config.yaml
model: "contrastive audio-text model"
dataset: "melodies that start on their tonic, played by one synthesised instrument"
train_examples: 26041
gain_aug_db: 10
n_mels: 40
hop_length: 160
input: "log_mel"
spec_augment: true
win_length: 400
tokenizer: "word"
vocab_size: 59
loss: "sigmoid"
embed_dim: 128
encoder_arch: "convnext"
encoder_norm: "rmsnorm"
encoder_activation: "gelu"
encoder_mlp_ratio: 4
encoder_dropout: 0.05
encoder_inner_norm: false
encoder_moe: "top_k"
encoder_num_experts: 16
encoder_moe_every: 2
encoder_expert_mlp_ratio: 0.5
encoder_experts_per_token: 2
encoder_shared_expert: false
encoder_subsampling: 4
encoder_layers: 8
encoder_width: 160
encoder_kernel_size: 7
text_encoder_causal: true
text_encoder_width: 128
text_encoder_layers: 7
text_encoder_norm: "layernorm"
text_encoder_norm_position: "pre"
text_encoder_activation: "silu"
text_encoder_mlp_ratio: 2
text_encoder_head_dim: 48
text_encoder_fused_qkv: true
text_encoder_bias: "all"
text_encoder_qk_norm: true
text_encoder_layer_scale_init: 0.01
text_encoder_parallel_block: false
text_encoder_inner_norm: false
text_encoder_positions: "learned"
residual_init: "none"
optimizer: "soap"
beta2: 0.999
learning_rate: 0.0027
beta1: 0.9
shampoo_beta: 0.999
eps: 1e-08
precondition_frequency: 16
max_precond_dim: 1536
one_sided: false
adamw_lr_other_params: 0.0013
max_grad_norm: 1.0
gradient_centralization: true
max_steps: 7600
batch_size: 512
epochs: 149.4
lr_schedule: "wsd"
decay_fraction: 0.2
final_lr_fraction: 0.1
warmup_steps: 380
weight_decay: 0.1
adamw_weight_decay_other_params: 0.01
Rows from block 3 of the audio encoder of a small contrastive audio-text model, named by matrix and row number. Rows with one number within an expert belong to one neuron, the router's apart. Each number is 128 + 24 x the weight over its row's rms, rounded and kept within 0 to 255. All counts start at 0. Numbers have three digits each.
Before each expert's rows are labels from the 100 clips, of 14848, where the router gives the expert most weight on average: "peak on" is the class under the peak. Only what is clearly more common there than usual is listed. The data: melodies that start on their tonic, played by one synthesised instrument.
# router: router (encoder.blocks.3.mlp.router.weight, 16x160, trained with AdamW), inputs 0-159
# up: expert up (encoder.blocks.3.mlp.up, 16x80x160), inputs 0-159
# down: expert down (encoder.blocks.3.mlp.down, 16x160x80, transposed), outputs 0-159

# expert 14
peak on: F4; F5
router.14:125112173123103091150125112088191174133146112177148139117135104127175154149082082127111120126116091105123117113098150099122110168166163125129129125131148166122131092105135176160102156110132120135122125096119106103107137093111134128135127127139127134124098178133079120157108174114084107139088164186113132144098133114132107111095101102125154130130132093129139089137111120088144154145105169106113130103109100142152119108155118124119151126164124141114136109110114153139124126103122183
up.0:142132122113098155100131139143126144128128156135118134093172129121131127148147116083152133153164142161101111148099120109114117144115138081116128148106120128083169133117127096135112155099132131124154166132175114136139148078125186091118136151161110165143127105144160139123138142138171100127179089119142106144100157099077160092151099110087147168123159135127099138121174087135106137118141181090142123103145132151157139127108113125125135121119107120140201156144156143096161115111111125
down.0:099132104101107143107112143108158151108093132155150134106140134172105096100119154094115090177068143138128126137115131135128118137159108107133116114134113148125161112104132127121157126099177137107042142137143125117133108125086116098126143064124108088144140137134159104129129128131148115141092148082120118071133176111113171107141106119137149122157106099132142112128154131140083119145131118107119193112132159136134154100118109090101140163100135144129127142092139135152085163121138103
up.1:170130155131134147134149114097128098134147091099130093125121144140092186144076144109142110116097123096106155135112134099155152127165129140090125137096094147152116110154098151175116110122116150145157159127125119103146123123166170159116137084116114141148152108122136133100128112167111074123168191120128136136091134134132167164122115170159114111137178105138099140131148123138116138153133105120183104132151147107110132147131099161124086162169135114144082091153149142127149111136124109
down.1:129156100075139181081126103136137105158131135132133153092098115128118103119077093118133117121135134155128132092159152160091125056125130095141115154117149135142132128111113118166168116128078122157102146130105077135134118138155118098132147125128129138123112103140135061148156119174093136142117127108187130135139107118128118144102152173132100126132165095150142154090175124120142149097105137118125146111127112110119134141143135124155119143139127100177149068072115156115141122115117136
up.2:113117072139101141096098099120129128118139142084129124132117131167116158073161155129109126144144141138188085168122108126142089154136115154155134162175158151106169139131123091165117127125099161161116100103152122154134132152112138152117109122136109135119115122129098116117118150107133113102168161118142136089120087099120159134102157139125098115129117138142105114178109143137128123120118111128110182156095109099170119144148131093084077163151142146128124116077133130116156104182110131
down.2:125147091117171095136126122140083128123155131148121114154137111085114131145146144150115147096115140136144105151112116131123174113146109138098113139165122151193132130103153144143153109090158136129115144146140109128126180138171138128099144115147101132132139138178166118117109113091150105127078087164138159128105115137119148152118107088123125137092093139097117136116125094043152128106118140151132138140122112151051113093133120153114139132108142115152114069116144075143140156146126138

# expert 12
peak on: F#4; G4
router.12:147120151152121156147168127118088094171150113146137136114163117116088151114127111120098125070166114117141117105128107120109098145145132141141166109146129152083142119066124122106122136125094128103146088126167093076139122127172131142098140104181154109099166159114122133102122125133118116052080117117110137133137158102150128086136106160118135132156120158136118112145114151125117103087160124112158144127144119130160147105085140146141097136158108143117051137130113129121111150123125141
up.0:176142087127137125112148120138088153118114157142120140145147136146103141169149114146108128113113112100071148152117112128125105088162126121114159144151112130093125104119120114097179118113108128151154128124143133115119148110148085101126109155124116146114183127164126168144097137117122128110099111115114098172130095105129129196156146138164140101152119113097104153129099137131203140116151118120096109137161096182180132164120092097117138117131157107169128119111096107146121146085126147
down.0:093145124138146124075114158099108104152149114117093089140084123141111142157115128187110170128150151110154158103106153171077150164129155113127112132132144115166105112115116129118143128132165125132116148096109067108157114130148129163150128123132099125148133131127133176127150117159113116122132150121102112117135113126153134102084141148139122099095134114178150098142147163124111056111136091097127141177102134100110113138151135086156125137137129159173104096099115107125094095101129109
up.1:150108129128148123142135116133145081151118176100156156130128139115132131141149156104178112154119136125119128117121143122096139124093147165150135088135132120097090104120083145125131097157108141152144163151133121105109107137151062101153130132134139126144138149156102112080106124131115157123074194152151142144151138088140193118130140108111105124125156115186128104119122125091086103138124143138164175098118128130165119097092147138120134081134119150092151150116149081135086138122138144
down.1:135129191107115142130115092155111169133146136111128147107143131146140116115077147141113150123121160102091147128190140132103119135135219141149142151124130123199170145128132122088137134115149178120121132114076125141096139126144114133125125085116111081132103116130151126150105148126132147143141110158146121106114138127138076086139163127112075134106130167090081102116147145119132148143091114139106105115132105147115112133171155154092131134157164133126135134111136137110117130090107158
up.2:127098150122121087159073140153173145129091152101076111090116121172097139118135119119173080123116111119123102156130144107086127167116114108129140108122163139135100110102134134143152082143118109150109089111161153123155125177087168140103119141120143187134104177169140092111158132097129128117103128154121127117102089128119145116118135098134142105095121110120125141182119108157116141123134152109151179141160103127102143136116158159104176131156131118117110146127104151106116130145130097
down.2:101129119163143141121114135133119151125163161148158148118121107148088158124121172091140142095105126106131115082137101133122088155144174161092135131151152113174161123120171138126131169118121150189119100063127169128094127112157139115132159147106130149137108144108113127149138131119152141111124173159143106130121158175125112123123150123112163147131144122130114172068135121154136126124136139113107105136091145126066153132149120060153132140109182139168148150139120133101124134154114110

# expert 15
peak on: no note
router.15:183158122073112110136109140129116126130103115128140157131115107104129153167148156172152126109053117133181088124130136118142101111127136102118136104178137122143143138122164139127109121171151155097134168186114152148099136118176086141122130095101146128137138130151110120155151112121147104109153113106150124147072144125145095115086135109132084161103131142122130137115179151119138113142140129106092148124152148119139146104115110155084152104166117132140157170151134162119136125144159087
up.0:144145107122142158150154121139118150169096120132111152108144103161119133104134160124099138096125134142116106155085138139110156114084123116154098094136120155147122194127145163091126141129130155140137149140137142109169171131094170146153178139157099121125132140139187142100083097128145110150116129093161142131181093121159087139154144135130129112154109148090140105100116145124166145136112136136127163128105123132099133081131107125102159108093076114138118181106145141158112178115135122
down.0:144128083166107116138115135163131163183118131124134131114127130106131118091063156119118109111174149107148150127129125135108141151155106110067149157096108157076108122127132139148162114129128142140091139114136152147134138152121171132121115128140086125141136151149126062140178104108107140152122086119071134124108143130112118097127114156100134140168119155136184121164105130119109153082111116141144099115131165115132158113116107075133110082110139141125106160105095122094126104135095135
up.1:110091104130112073120113120079159151057108164048113153113164140128119152076106118090125111140143135124136104187148151126110109140144112119144122135107077144148142148132113114151083149141150127151093122128128126139129108142116101149115114136086116110135112120168055087128127127134082117124167118138102131146102118154132138098089151133118120138172122133116127113148114170147117122114097140143123097105104140164152138140125138099152152108131098135142129131153126122099116089104124167
down.1:127107089085172143128177144111126105090110153119109100156146171118099143151157134130139148106107152128110153164147110126156129108070108133094128125143101134139117167102128146137130154112151165133186136169131106165125133134130100113129169145142130128109147151145091127142124128134109153131165140162093134101138130172118151136136124087160145103117091172093134168100111133135130132142164146141135154147133118126114132121178149128144163153101120158191116135127133069109074127133088130
up.2:111114121177110108101101134084126127108144150159099115103144155163108110117118036172148116106156161119138121124116135139168131125129150138094146151127151123130137085140127158121141161171189125160099109133149116137103126120106137140161143105118133112128115125126139108113135164110147186142102141107133140147127134105096098102139132124165143143115133165130130171125123104121101131145102123120128114129092111104137074097150169127146108132087069170188142098124119129117119161090128122
down.2:144188086163115128114134123140111097093133160109069140143122139118129102154135101093111126161127127098116135092134123151180120139143104132151109126121140107146120160129120109151116128165131133120140073124189140131112145114139169119169120125134122096142106095112112142151112106127188165131107094162100127125122095139140149144177148106139091179152142154134118097169162142104161115068113120138164102138150105120101144131110139125130147159062129117114114122148107133159104132138154130

# expert 1
peak on: D#4
router.1:097116156104114117128102074111161105073128130119082169167180123146114134160151122115100112139130142110114088148145136120093145139119157089122137141110131132133143135143148155134111138115118136102111148080118123156124069084131119093148169170125128169136117151141171119130111129159125111095130143166096173115142141126157119160159136150125091104107151128165123134092127102153134119099128114116105138145147149171170169123126126114152133181064110121077139142133114157142131121113128120
up.0:135132099133157121124110119141135100146142154156092157130140098124160135124178077125125163129111177135131072114134044133123139125107141123112145121131108111101121134128128150122150082148141143100150130166109090111142116098123161161151136104112151121107144161111140066147145079135108144087120108151089166122145106162167130161128097104107127145119140123132135145170128109118118125115131079097074125092104177108141158168097102111145110126095157124109135150144140137126143138149141148
down.0:155114084137117103128139117127160132126143117125118096148151150102158114103153126134112154119130127117137110113128144130135117125100169141097114098132147144152103142168153105117116120155107162181145106152134067132145158150110175130122082149115126148136169159096100110120092119123113117159145168154127103119119116127126089133119121115128099097110111165082124137156116148159159113129142161125134099128094063127145119184164105118072115135127182109126131135045148116094140113113145124
up.1:141153147135093101142149153148150138104100156110120136104128120075158113141116162105119126124121118105104112167086155152116120177120112139112149094183108108125139133135173116096078169131146129162118167104109154181129145152116125137142109108207110137138153162067149149124136113135121136093144116119124130108156135122131124112106157144168117099106115090147119134147130105113183118129155089173140144156151129123085103108105140132101135099155082118157102129132137146119115145144116102
down.1:137114152101150139117105109143168127139128090126121136165138121154107134131169156094137133093109143140155121117103164186100122187132170159157127115109131135110171142137177124159161149139119126103100142106149153151116121128148162111109146184106103104138146129105177107149095175127170122173122163133165129120150129091101148116126137175150100145187093121164147108140146112122123118095124163075151154128142087127133134110111137117125133163146110097128135137152114140110118138159139106
up.2:107146134131105121161115123142148133138108126163132087156130131130078162099147131123098149143130130139176103085102070102155116128122144122094117129134143139137066168138115147114133122141089139153071112119116127121150141116111200140109116137097172118153134116132119118144093148141155086174160114130156113164117102134124105142103123103143140154161073158144092119152103142123132150139173089119081154170130106128095125152114129148132160177123096103107123142126138139098131110139130158
down.2:070141101105149151092139102112112138122063144167174091089101123075091175115146145111124104086150125159104157095131130098127111129135155169134115141096096143121130144142115152116128156138161121088159133142097121092126139124131189121170152163119134134150124170139093110110149115104157140110116078145109101108159114107147140117120143089124141137132135152088141138119129157137115152159133107133091159104148150121131149099098145166133153102116124105103149152101107127127120130147155156

# expert 4
peak on: A4; G#4
router.4:114148131107133158161090103109104133142132123132131108148166142126120121115133135113143134142142099146170109137149149157119093132110126116179150107142163168197128143147131140071157153146095112119146126115131114102119116119119149143113153107165135115096140143142129105104101149110160140087110159134139132093157116151108110088154102173110129137114147114102105125142161135108114103107160134221121149091111188109130100136133164108125076116099101130144149112117148138087128130163166107
up.4:103088151126120161128144115120117158168100153128136131163139151105143119117137111126111150105126126149105087109156109119143133157125135098138071119163112134104093113085157150140136096138103103113095103135129145095134124116173137148135162142191095094143115118147080112136129151119132139113103136132130137136147070100174077128131111130153117139128105128157151101103125161106129127125111147132089089123158150134105134116200164139191090135127109104136149084127107091119109149151163120
down.4:090133104126179084128146155145112146130146139145122119167127189140187116125141133174136096139124139136130186110117109139110137103141164111124171113097153103141107130152120096138114167160108124143146145101131122096098171128127154113147081139120134108072112117154128119118123145133129159160138130179107082129164139122123109135124112111101166111113183113085132115117139138125141080151123151101103104129103145162123117164131106133127143069163130114153103131127156126078112108141143105
up.5:101103127139112114128099107087129141158163171076162163159134129160129138063152121097112127129100118164114100142138101133105153175096132119127117086077154118122152095113124151141123073142148151147147121164134118137121160116127120107110086143148141134103120139178177098114107120180138131161109122130118120125161161123078120140128116165129117117161096093128162122130097130133124147103165093122116154120131161117169175129157142168163121139096129104138113137150119150119107151112141138
down.5:101112114135117081113109154113139160132154125109142150111125147125140137177156145155136101131096086131177150101115165093147135131185145081154152106142124141134125113153151125114146103159108094133150131102116075122105160128148148109116157128159134125195121123178110138115165104139128120158133116111086155118138110115148146097140138144123122149116156124147110125164113149104148123139097119169127158134122132135131098115096156100170148129147138169164127103127147124161141091201166167
up.6:153142124168114130112111142122131094167133105098126128131119166144106124117069107136123152143158148160130113119102094145121147157125130137134091150129154158083157112173085126149096110113148123109126125120149101116160123066104174129155110147065109129132150118133140095183138102177162134147148123130116120175159157148094123124153132110125131146142103088127145136104111081126160105140112091120145144135093127134115174140126123164113118155123198096133158133133142157116149125132115082
down.6:149133119126115145109130108117099139178099146122135138082114063076128126149097102125106138102145108119140085102119125121103129120102158158132146093188137121143094145097096132151157112131131069150135101139148074164085112101107125103125168129121127133135164131186102115095148111098137083112104107145101125145104119163129100111088124109131088117139156123138125143128169111117098138149119128089076129114128136117153086123113123150142122167100148164133136157128118129123119158090149130

# expert 10
peak on: A5
router.10:122088134180142070117119139127129107154139112084092099130141141088100083122091132171153157137109140120124146124163187108131111176130145130143157113142129139158156099130125119181124153116141130137136124106113149142150122156151103143091146110085122179104132122099117097136155120132116149132164113111140131117108117188159127092104097133172112148096177123113113131134165105107106137142106131078124166121114139092099133124156090134140094095124148106107127144148141117160125088154145132
up.0:169138156100134164101082156144090136115089112158140143136114146110157131122145165157144113094136102105083107077117133128127103095126118147094153100097175117127153092156076068131123120166140157130089149138153109161103141152159082127168109089159084144114111104102102131147131085153095153096104099117157108152153081118137141133120108084120136136117104149115090157153121141135148135128121142124148149112104137148125128163107108145157131101142111115118106132117101133145148136112128115
down.0:088131151107109148103144139104087102139125147157123120140147134123154101158134124162085171149118110139134133139177107107121105128130108128153125120128159124130120109117102143117135088177160111141115091077128071134129137139158147138161137156138108119140115115144133119116128118147140118125134138145132130100122143146163101194143145180118133098133119141106094149098167147102133127128176103068179103116088145132136151113130159186139168172118133123084157162102150084150125108133161111
up.1:144134165126149150111099126207098099118121089152146123117136093075121111142115122147173130149133136115085098181080154143158152111102108099117164104152125148143156166132143137118136146124086170061159145126086118145130132110118137136136146164130112133122138104111143142111181150121098125140106143161137115125132136139111159103118105126148163111098130095131121124121123171128158122139077117157157153147135120113105103062139122167127122101146133142142123120094086159133103135115135132
down.1:123139097138133140109155092140137149123108130131073140163163082136135108145085123138110157100161131083117120135124130156172141183100138069154146156170109122083143138110128169159127118121076093146178120145141112114105128119072121113128117130114127144114135117130101099136082113147113119131134109165154086166133135120132100150130092119130154134129143086093087131135080153142150131131098135153126162143116123126134121150158099132119063119112142094137124135155154118120113136099116174
up.2:096105141124129105163179113109151139133125141121145135132126159183139153130117140138088121129142202164109117158108127134094116093076099116158117102157175158138116121110143124053113102128114153143131169126129147123117088154125120133134085109105114143112112161127139135138138100116141129166116095115109130121148108142122091125125128116140142094141109115123132138142150077139154159102140159141078114095134158192112104097129112096101118116104137167088151130124096127090090138117145102
down.2:162161142134085127107126160111085125113123134105176136120104127133095158148156121196117157123087109140117171111163133139126130106143095123089161117125114199142164120176153148113139118131138104110127099092132137093133121143104139127104154109124106100150132145156144102109099090094081186102117145142125130117115137155143116142159119142160129144122125169101152131094079161163110104129137113127122124124088117102134133111118120106082113126153145097107107076113125126072132125142127120

# expert 3
peak on: B4
router.3:136137122099131149130128082123103139105097125169139137117110114158151118110167139130114124139110123135114138142165099127120104083130123143129110165176116109127163114120068140127126108084129139114133096104121118137116137119080149086160128154121116099164127161172097142080128117104116167121106137139137102075114148087110111125116157068182124146169136160124157143131085150119118133103121154198109135065119133156151139121115107106149093116109152131141095145147143137147107133131160109
up.0:192121159095116119136148112145135198153122075151144167122125121102137138125109132152113185121147098094096127108119142149177122151127087112134135104172122122141130158125130157130101136164137112085156161100129149151121120114117132105133126154089172131107132126143105114135142141126118175129110113142145109144186125119163098148119153142187142133118142123170105138107143161148153163146134103151138100093135136150103073108118112132163120125115119117102132124065131122118128072128121114
down.0:118100127139168071116134109114137102154122165136132135089095150166159135139144094096153151140091108125151148137148124121142133148105110119158131075146133114092094121116139097135149175156090098182118162125133133089135145135117152116140109154111088166136172116121132124095203107133112089135151105122121105134115110112137133136105114166122159140135100122149154134144132122108148100124168100129132122138132073128130129202165127094144107110116139120108134167141114158090120148158128096
up.1:121111118143130136122114120120155138109102101140126147072138129105125179160132140110087142133126119130148133100144118103099156139140108155089157121147123124117141121184166159128133113140122149117153141122102086150143165105129167147157139086160164153155091157145161142158108086140141124137118154140123119118108078158102121111064147134133160133133162161137138155148120137145062151136110141128105108115122098153128154168150109135102096150108121174161164124125148142103167131085133187
down.1:140116114159104157116095124123158176133103128103120108162102137148150156135133136157141121070115137161159114123101113106135115111084149144148114151121151117065106125140128146182106111084105178091118130165160124100086127128132117084147113130123097146094139135110149104149123102109124154157106096117157116154161168143096118087146118156141089150154105121122114114122120174099168099150129132159104127131115141095127137072100108120102124155133088108127113141118101147138141097176116134
up.2:157114132116145110135139113157106133128100082117133110117134159158101079099076153109104120133122101146164106132139136123168138109165125154122139136075160146095117164112142175093139129113195123154134155136135139143106118142124137122143159152143107173130141108144147150138120123140145142169092131145093153161159092123128047112114168146120129129149104122177056141160129093138126158160131118144141145168095111103123139137116137133132123128136111104095148109124119177125152106139119142
down.2:103094145114086093110091146117114148102107148137132121131106142092128155101138137138128127105139100117092154133159163105147132191126145143137143112151189118147097119152155135152162104128103094204146144097106157113109156110121147144117121130116141138101131140120120109127142122121103154124191164146107096108160191118116113118137100128129138142149134124155155115090162147137111084067114145149122110111108137115151186154112106122102123070121137125097116135156123129143108153123150100

# expert 7
peak on: G#3
router.7:146115133156139098084157111134154121159118122116148086102064140097172125149164099093091098106161138164107136153108105157130135153113110124158114098108137125123117162130159168132158152156076115123130119131173080121136129092106153127152139121146103112103115114102151135114096147154116075116180117105118165157153124115112121101125147148115129147123126118125160154155138106135123130097146117094098140134098118127114111150138181145089158163107126120117151103101093102112169131084103126
up.0:138135096134113122125091125117119092138164142125132102122101165119136070126152106138137152148130130116130106144125110117141109130120088119123119134138149133121181103098105168126147088154176097111176168143134148139119196138141117109113098123119203127172147136102141120138096093125135153107118113096103110117123147134115115085115155116100116094140161101119116160104140084162136147176147140166143118126125137146148113061109104183110127154139136145110144104108149120102084121127125162
down.0:062138073104129120131138190142111091156122117123139127099144112148127162168111088127128124129115108121121139063124125118118067160127119128133142109105148130152121104111120131159123143154094104115130123144131142130127146131162148091118132109106124109097169135108100113158168140088197125156105174144083132129104140096148118111117135144112091137149140152130091113162163146103149091178108139124110097162138097099118153120144143098135125178127162140113124098098124133118119111134107101
up.1:120119190132110141141168150158124123135087093136145124153135136113074095121171135132158131137122114162172077116123144098106147105152120127152130142100159124147118140190146119114138096116120147083102116149116098093188110097130115123132134153153139170098117126110115087140139150133108117140125165184131137130142139108115144117152147106141107085128163124179108120154135159133137110079119145097096139078116124153145165107153106115134190136120125108142141136155143123125168162134117120
down.1:123137177106114105152115100147123086078128174168142121103092132116096149104133100154136093131137128137127128155142150110108104087141141133114162118097138104117162104083154110134124115098131123148138147145137132107133136099118122107124141163160153116102115110098125118089119094141094134111130082147133137134075106161110152113145094137157133178113128144083142161167119122137114172113169131155115158151100106116113127072085089098126152142088103143129107114174086104148142113103143138
up.2:105208147095153159152097147130145123133116136154142116137134139156058128127115098117137146120146164189114138108134071080132137085110092113121127177110144130131115126135112116138160116131093171154110114130121100130114115112132150094129170141095110117123141100126036111137139112118137154122142140141141103123143123130156093158115126146087135120136138140132105107153102126128120150111120114168139114146130187144092141094158106135152152129083117151113130106106126156134136120090106145
down.2:125135158098112160121107141132167131171122087129109124166098154163127125099130138133132148130111211083140156159099141158118122165191137169117094161111145100118124121145164159187149138115093148097147144116155135117121114113106152104151110113150122142128120131141184107139096097126141098126105145169112093159105121130089151112123106144096151137143112103150163124098114130121114121122173144154138133094085132163123118117099092147089139151139140131098142094157106128153125130130124115

# expert 2
peak on: B3; A#3
router.2:127111106179119162141143091089145134135134139135124163176125137133151113120119134130119130117151137093124141125059080151110063094110107132118111133120111136071130109134120159114133120132132101161117121131079109132105110157089117145140135106114125151118142150089138115133117116180134089085091169139140130154159117097109140141161079114143149113143118145100137159136160117136111169149144120104125088128113095153111083124102095149151164170122163092121118119118121147110150119090169097
up.0:113125127130107155161109151149169095118122115129119131161146147125138110130108144160103114144132149170086114144150119135096132164141184089078156143097130101137141144160108116150126118128113106107091142123134144090159108108138201143136122119142151162074139126121110128132147172065086073113142149154123140091172139122115129110124159177155126109091146082159152142123143108146083132139113151159102121145148132146122108156124132122156096115120117100146134115134147109157131148124131078
down.0:122124150104126103133120156129093158090117174070104128091117127118131121123155109157147115110106137185141135099131095106125094148099163101143133120146123092078170105135125075110099124092135099163136113149111129142145127103089169134117133104121105097141131159136106136132076114150057112080076123143113108111137140164154153135121114138130085125111063141117138152109133174136140160135126100151123127142141144112132171115098137106133135104091122114165106161137113139122110126147125134
up.1:158175124144110104138112120109091130088143101170093144128106098125144091118145130124129124121118132139137125100119117122135110149133126120114094136162110139206101159146151124105160170118176114121103099127111170121152144087131167090112158129112117105139091139129127129080122160139157108122136125127119150101091112141099099158132119142143134132121141116114129134098135141081130063115089122100169155108114134118134132127175158079144115105115146157156119090126137117091128129178176176
down.1:107136102108134147130079123090171115127156125119125142126158150146124116082118105108101125129119119148123134155095151150135124137142111189107125095133140076145080113131134111142136133145160126134156112076097116103134121135104133122152100132111136160161148110132132182150143081150140096154133174122178146120156124099206144160090125148130074128150144117118145091111127137163140114158138162129109109108153117114150149141161172179131126114094119106120116155150113122174101104131137137
up.2:109140081181113101146116131079153118133156093142111134137153109109145060113141130174113164081107110166148097131074093181136123128138111152099135099103159114118150171127097171115090115119124133130108135116116103107133124097173131139153156162088159132130152150193118150137137144116125125097144155133138142126137124143109113163162103124197132158178145138125100140125110133140106125120154140138094112124100137135104133105157150137079121122149120125097121133134128156134132137111121151
down.2:139091115134112157106161128139151157145080121134135127147121060136116115149105089150143157087108141145126130156118156196154112138150149107129116099162146102108125140110135131178140138126151107109140129122085159084117137095088133137167118101129138105125104159120129163121148103145127121142117108140131113117144148129143105198098135140120148102163131090144100116118105128130151121106085123103171098066160121152128096131101138137157100148141134118117137115142106117137168200144135157